{
  "image_size": 48,
  "num_classes": 4,
  "encoder_norm": "batchnorm",
  "encoder_kernel_size": 5,
  "residual_init": "none",
  "optimizer": "soap",
  "warmup_steps": 140
}
Rows from block 6 of the decoder of a small segmentation model, named by matrix and row number. Rows with one number belong to one channel. Each number is 50 + 15 x the weight over its row's rms, rounded and kept within 0 to 99. All counts start at 0.
After each channel's rows are labels from the 100 images, of 14976, where the channel reaches its highest value: "strongest on" is what is common among them. Only what is clearly more common there than usual is listed. The data: made-up waving flags.
# convs0: first 3x3 conv (decoder.decb.1.1.convs.0.weight, 96x96x3x3, standardized in use, each kernel summed), inputs 0-95
# convs1: second 3x3 conv (decoder.decb.1.1.convs.1.weight, 96x96x3x3, standardized in use, transposed, each kernel summed), outputs 0-95

convs0.26:73 52 48 69 52 50 61 56 09 52 49 32 53 65 40 87 68 08 32 41 39 60 32 29 42 34 49 45 49 34 48 43 57 45 52 43 41 59 53 69 70 66 66 56 52 63 48 54 49 30 67 53 66 75 52 34 64 49 35 74 27 48 52 72 74 61 72 60 52 45 44 60 53 60 45 34 48 50 30 23 43 25 32 38 67 71 70 46 76 42 18 54 54 52 57 53
convs1.26:21 41 16 29 72 27 52 26 54 52 47 62 50 55 69 51 38 71 28 86 18 28 57 51 61 47 42 47 54 79 28 49 37 48 64 76 65 36 38 46 66 28 69 71 42 50 49 41 46 38 63 39 69 49 46 48 52 47 45 59 45 51 43 44 38 34 26 48 64 64 66 52 85 38 43 66 32 55 73 44 77 67 31 58 53 64 58 55 55 75 42 52 53 53 68 60
strongest on: gear; flower

convs0.1:26 57 29 52 63 45 66 62 69 34 34 46 63 44 62 61 83 49 75 71 47 53 41 36 34 26 54 42 47 55 26 63 48 44 58 44 59 35 54 55 56 42 32 78 64 49 57 24 56 48 59 48 36 45 32 66 45 62 51 41 31 46 50 21 38 50 98 47 12 36 73 51 75 75 50 73 59 52 31 46 20 48 59 45 56 31 23 51 51 55 49 39 51 46 56 66
convs1.1:49 65 79 26 56 66 52 74 44 60 60 57 31 59 26 51 46 55 27 61 49 71 43 54 47 60 69 59 60 39 78 45 53 61 59 60 43 46 60 43 50 45 64 33 36 39 59 60 43 75 26 76 52 45 39 14 53 79 20 58 43 59 34 85 49 63 51 37 65 51 50 73 37 57 48 23 37 40 59 58 70 36 60 44 44 88 67 34 54 37 30 46 61 46 60 72
strongest on: star

convs0.4:45 46 50 49 45 32 39 44 34 57 68 34 28 73 51 85 71 43 31 67 61 53 42 62 43 35 62 43 38 46 38 42 78 30 44 26 73 74 56 44 51 25 36 53 53 92 43 53 64 54 49 40 48 28 45 49 40 46 42 58 44 37 56 47 34 78 63 62 71 60 51 82 50 63 31 34 58 51 25 12 38 47 56 43 58 51 56 20 67 63 31 33 69 39 54 48
convs1.4:44 70 48 35 75 70 66 39 47 43 44 68 43 23 69 44 52 77 50 43 28 57 42 44 60 47 48 46 71 54 39 54 23 35 22 56 48 46 47 49 42 54 59 24 50 53 42 36 33 43 36 59 21 60 60 43 19 58 59 69 34 57 54 68 36 04 16 52 49 49 61 51 39 49 39 55 22 60 81 63 44 48 17 55 21 67 61 51 64 59 52 50 51 69 58 44
strongest on: flower

convs0.81:32 62 41 40 66 60 40 42 55 76 51 48 43 47 31 53 50 75 51 66 38 52 39 47 69 60 28 38 53 20 48 44 52 54 46 37 72 40 74 40 53 48 82 59 35 32 49 33 41 71 37 61 17 65 55 42 87 62 54 47 32 42 49 60 45 25 18 68 51 54 22 53 66 57 36 44 53 63 57 74 41 52 46 44 67 45 62 09 65 62 40 69 74 29 44 66
convs1.81:34 40 49 46 46 65 43 72 47 47 42 61 57 47 59 50 54 56 60 73 64 58 63 41 36 60 44 53 49 83 51 54 59 53 49 61 32 12 50 61 76 56 58 71 93 51 71 12 52 23 63 63 33 57 48 66 51 22 39 52 41 68 39 66 62 50 44 37 54 42 48 51 64 23 60 70 75 49 73 35 31 57 61 41 57 77 81 28 49 73 36 62 62 58 52 54
strongest on: star; ring

convs0.78:29 67 56 34 46 80 41 44 73 48 46 46 61 31 66 62 50 46 56 48 63 53 54 73 64 73 47 39 67 37 60 44 43 61 34 64 63 37 45 42 33 41 77 34 41 39 45 48 65 97 58 61 49 52 49 46 56 36 71 45 84 28 44 51 58 44 55 39 33 76 42 42 66 34 55 21 58 51 41 86 23 58 27 42 41 40 30 50 23 53 26 62 70 58 43 62
convs1.78:57 48 68 60 40 62 34 65 33 38 39 63 57 53 34 40 38 50 46 42 32 55 59 37 53 30 47 43 69 78 54 53 47 11 59 33 26 31 66 48 56 61 43 68 59 44 49 20 36 12 61 35 23 46 29 47 65 43 64 49 46 81 61 59 53 39 12 73 58 35 53 51 69 42 35 76 65 52 47 42 42 41 68 69 53 61 83 36 59 51 47 61 42 28 53 67
strongest on: star

convs0.56:46 78 43 68 56 48 67 47 56 52 49 54 53 44 51 41 79 58 53 83 26 51 61 58 36 74 27 51 60 34 39 55 42 38 73 43 46 38 52 48 55 08 63 54 46 52 92 68 49 24 47 58 53 56 49 50 47 50 38 54 26 28 36 90 55 69 73 45 59 55 38 51 64 39 32 57 49 48 53 35 43 36 01 54 50 51 23 68 43 56 40 54 66 52 47 62
convs1.56:63 28 35 66 38 36 35 37 56 36 34 55 40 63 66 51 71 63 71 21 51 55 58 54 23 42 68 70 51 68 31 34 37 44 66 18 56 56 27 29 45 50 48 69 63 47 34 48 47 49 66 25 59 49 62 64 39 48 55 55 75 76 34 37 57 27 42 90 20 59 29 53 59 50 39 66 30 46 50 33 26 65 57 30 52 58 68 52 53 54 66 39 42 43 77 52
strongest on: flower

convs0.44:74 26 42 52 40 64 52 67 41 58 49 38 90 61 55 56 47 61 41 09 56 59 66 47 41 47 28 38 46 76 63 45 55 63 54 47 38 51 39 52 48 59 85 32 58 46 19 71 34 56 50 69 37 32 55 19 56 60 33 82 47 90 47 32 64 34 40 61 63 54 35 57 48 51 48 60 59 70 42 38 31 61 50 47 50 35 59 56 56 45 73 32 44 41 72 71
convs1.44:06 65 57 44 62 59 45 57 51 63 38 66 51 50 44 65 57 54 64 72 47 10 44 53 66 40 33 55 61 50 34 71 46 21 44 61 67 53 49 31 71 34 62 42 82 58 57 33 61 16 56 80 61 69 35 47 48 34 46 24 35 47 37 81 48 56 28 25 46 41 63 51 53 42 62 57 66 32 60 30 74 52 28 46 50 51 43 29 32 62 43 59 53 46 43 50
strongest on: star

convs0.60:30 87 47 29 43 56 65 59 62 62 56 52 32 71 48 57 52 46 44 76 48 49 26 43 51 41 43 57 66 42 63 41 67 46 53 53 62 11 62 51 50 22 09 30 60 38 61 57 43 63 61 44 55 61 42 54 91 48 40 65 32 25 59 81 49 42 65 60 33 67 54 18 45 44 50 72 44 48 64 63 67 21 44 49 61 39 48 39 50 50 54 41 74 31 35 51
convs1.60:72 43 50 70 37 54 30 34 49 27 38 45 54 65 60 41 82 73 49 34 34 49 52 25 18 34 58 49 48 84 39 57 51 43 68 52 34 44 32 47 43 36 72 76 38 39 37 37 37 39 50 39 53 21 49 46 49 33 40 42 42 73 38 41 56 17 28 72 45 27 37 71 77 45 50 70 56 60 57 30 31 51 70 38 36 67 53 55 26 49 63 62 50 67 68 53
strongest on: flower

convs0.83:46 58 48 54 41 45 33 59 62 75 46 48 62 33 99 44 68 64 38 63 58 44 47 58 38 82 51 58 54 55 48 52 45 55 51 57 61 41 48 40 62 26 41 42 46 49 43 16 49 67 79 39 30 30 04 61 54 49 37 46 85 47 45 64 25 33 74 56 61 61 42 44 60 52 40 51 55 47 36 55 47 79 42 66 35 56 45 17 58 56 68 66 45 59 47 68
convs1.83:87 64 40 64 31 60 60 41 29 41 54 35 33 75 23 52 38 29 72 27 70 65 52 55 44 39 71 45 32 33 50 38 55 32 43 46 48 66 48 50 27 16 39 57 35 32 38 54 55 54 27 43 67 45 69 43 55 57 51 53 43 62 43 48 59 48 54 70 30 73 40 63 34 50 57 34 38 59 23 68 56 17 66 48 64 11 41 56 29 37 58 39 35 40 31 52
strongest on: gear; star

convs0.23:65 44 68 39 46 58 79 45 46 64 42 48 72 99 25 56 58 50 19 78 57 56 61 24 30 37 30 39 49 48 51 39 26 47 53 23 38 64 41 51 46 69 55 70 54 40 55 47 37 39 64 11 67 59 42 51 60 26 51 75 47 66 65 44 48 25 93 71 52 50 37 53 42 46 52 53 48 50 43 47 46 46 60 31 59 62 59 51 43 47 48 53 47 45 64 42
convs1.23:33 51 44 38 61 38 41 43 40 43 39 67 42 35 62 59 47 60 85 73 30 46 57 57 79 81 56 56 57 50 23 59 26 63 38 74 53 55 56 41 57 22 53 23 54 46 52 35 54 51 32 73 52 58 50 63 35 12 38 45 57 50 20 58 58 62 00 50 49 52 58 44 43 27 55 48 45 30 61 59 71 43 18 48 55 45 33 50 27 59 45 60 66 46 48 44
strongest on: flower

convs0.30:55 61 56 73 47 57 30 26 70 72 56 46 62 25 63 35 98 70 37 29 46 42 51 52 58 53 74 46 46 21 52 57 37 57 47 80 54 28 68 45 44 77 34 68 37 47 72 45 39 83 57 52 39 80 69 56 43 34 56 56 38 75 44 48 64 52 39 29 40 73 32 53 63 50 46 55 42 49 47 67 46 44 40 57 58 72 70 57 21 36 56 57 60 55 35 46
convs1.30:73 36 47 56 50 17 48 43 51 34 56 49 65 77 50 71 29 66 53 57 39 45 78 55 67 61 59 61 59 51 27 55 39 56 40 48 57 66 58 66 28 17 52 53 61 19 60 39 62 72 76 34 65 19 33 43 82 58 52 54 46 22 51 45 64 45 51 75 49 54 41 60 55 80 41 45 42 55 43 29 29 48 90 56 44 51 42 47 29 43 33 55 52 53 56 72
strongest on: star

convs0.21:40 40 49 50 39 50 37 55 21 52 48 65 68 56 46 82 68 28 59 67 53 42 65 43 60 48 54 37 57 45 43 35 72 42 56 52 39 23 47 35 67 51 54 57 47 50 56 43 39 29 43 44 09 65 64 59 45 59 31 96 47 64 44 32 76 55 31 86 59 68 30 55 85 55 48 58 39 81 47 43 41 23 66 61 44 45 56 52 29 39 37 48 64 37 48 70
convs1.21:22 60 39 27 58 63 63 58 42 46 69 23 55 31 41 29 46 31 18 46 71 39 33 48 52 48 52 56 35 32 78 33 54 65 41 45 21 41 58 68 41 66 67 50 28 63 54 69 33 62 40 81 56 73 70 30 42 54 44 47 53 07 72 52 55 52 44 27 60 39 68 27 43 64 41 46 47 45 42 47 70 41 44 49 56 28 58 46 63 66 59 45 34 38 54 20
strongest on: flower

convs0.53:37 24 55 56 46 41 88 49 20 66 71 68 31 78 50 57 77 24 39 56 60 65 46 43 54 64 62 58 53 69 52 32 41 40 36 42 40 25 40 39 35 35 39 47 63 27 66 38 68 21 47 42 71 36 38 64 17 55 24 59 73 57 58 56 58 75 63 61 61 53 50 61 50 63 37 48 44 53 66 39 49 24 67 79 51 34 27 60 55 50 43 45 55 35 59 48
convs1.53:31 62 68 31 72 48 40 72 43 47 46 63 28 30 49 42 41 63 50 53 32 67 50 65 73 53 29 50 52 38 47 62 50 56 35 60 55 41 56 28 37 56 38 19 52 84 59 61 38 55 77 72 43 74 44 39 49 51 59 43 43 29 61 66 44 48 28 41 55 49 74 33 23 46 24 58 45 52 54 52 48 86 09 47 47 76 85 55 43 59 46 64 65 66 63 54
strongest on: flower

convs0.54:49 49 24 28 49 54 57 58 37 99 51 32 61 36 78 53 61 37 38 39 45 54 41 40 41 29 40 63 37 37 57 39 38 61 39 52 37 47 31 64 50 66 31 46 56 31 58 39 51 42 69 77 60 49 56 68 45 38 59 65 28 57 57 72 59 47 56 53 00 74 58 46 56 53 36 47 60 29 37 71 41 37 48 28 43 52 55 39 52 85 51 53 58 67 67 71
convs1.54:60 57 76 57 53 59 52 52 56 16 29 52 45 50 42 67 64 38 70 53 73 61 74 66 46 58 49 49 56 47 50 59 79 43 30 51 55 39 68 36 63 29 54 56 52 69 54 41 70 52 20 43 37 43 43 43 21 53 46 46 59 64 20 49 42 59 57 19 67 64 36 56 32 36 67 68 70 60 49 32 79 39 39 28 44 67 38 42 64 20 54 72 46 27 18 42
strongest on: flower

convs0.6:09 50 63 45 46 59 42 89 65 45 60 71 57 56 31 69 66 60 78 51 49 28 59 44 55 48 51 29 43 29 50 47 68 48 62 82 61 34 35 64 42 40 39 67 43 31 48 40 49 82 66 59 33 66 71 41 62 59 47 59 22 59 15 68 65 62 45 68 32 34 55 52 87 62 47 60 36 53 50 49 53 33 55 63 41 30 61 60 45 38 55 45 47 41 38 70
convs1.6:53 44 41 36 37 60 69 28 46 48 69 24 76 71 33 32 53 48 10 33 85 39 35 41 42 54 60 39 35 26 87 41 56 57 56 52 45 50 54 73 54 45 44 49 32 36 41 70 23 76 40 67 58 57 80 28 58 54 54 62 62 27 64 41 60 67 71 39 53 50 54 49 42 74 67 43 51 48 49 64 60 30 61 51 48 24 47 53 51 34 60 45 41 62 41 23
strongest on: star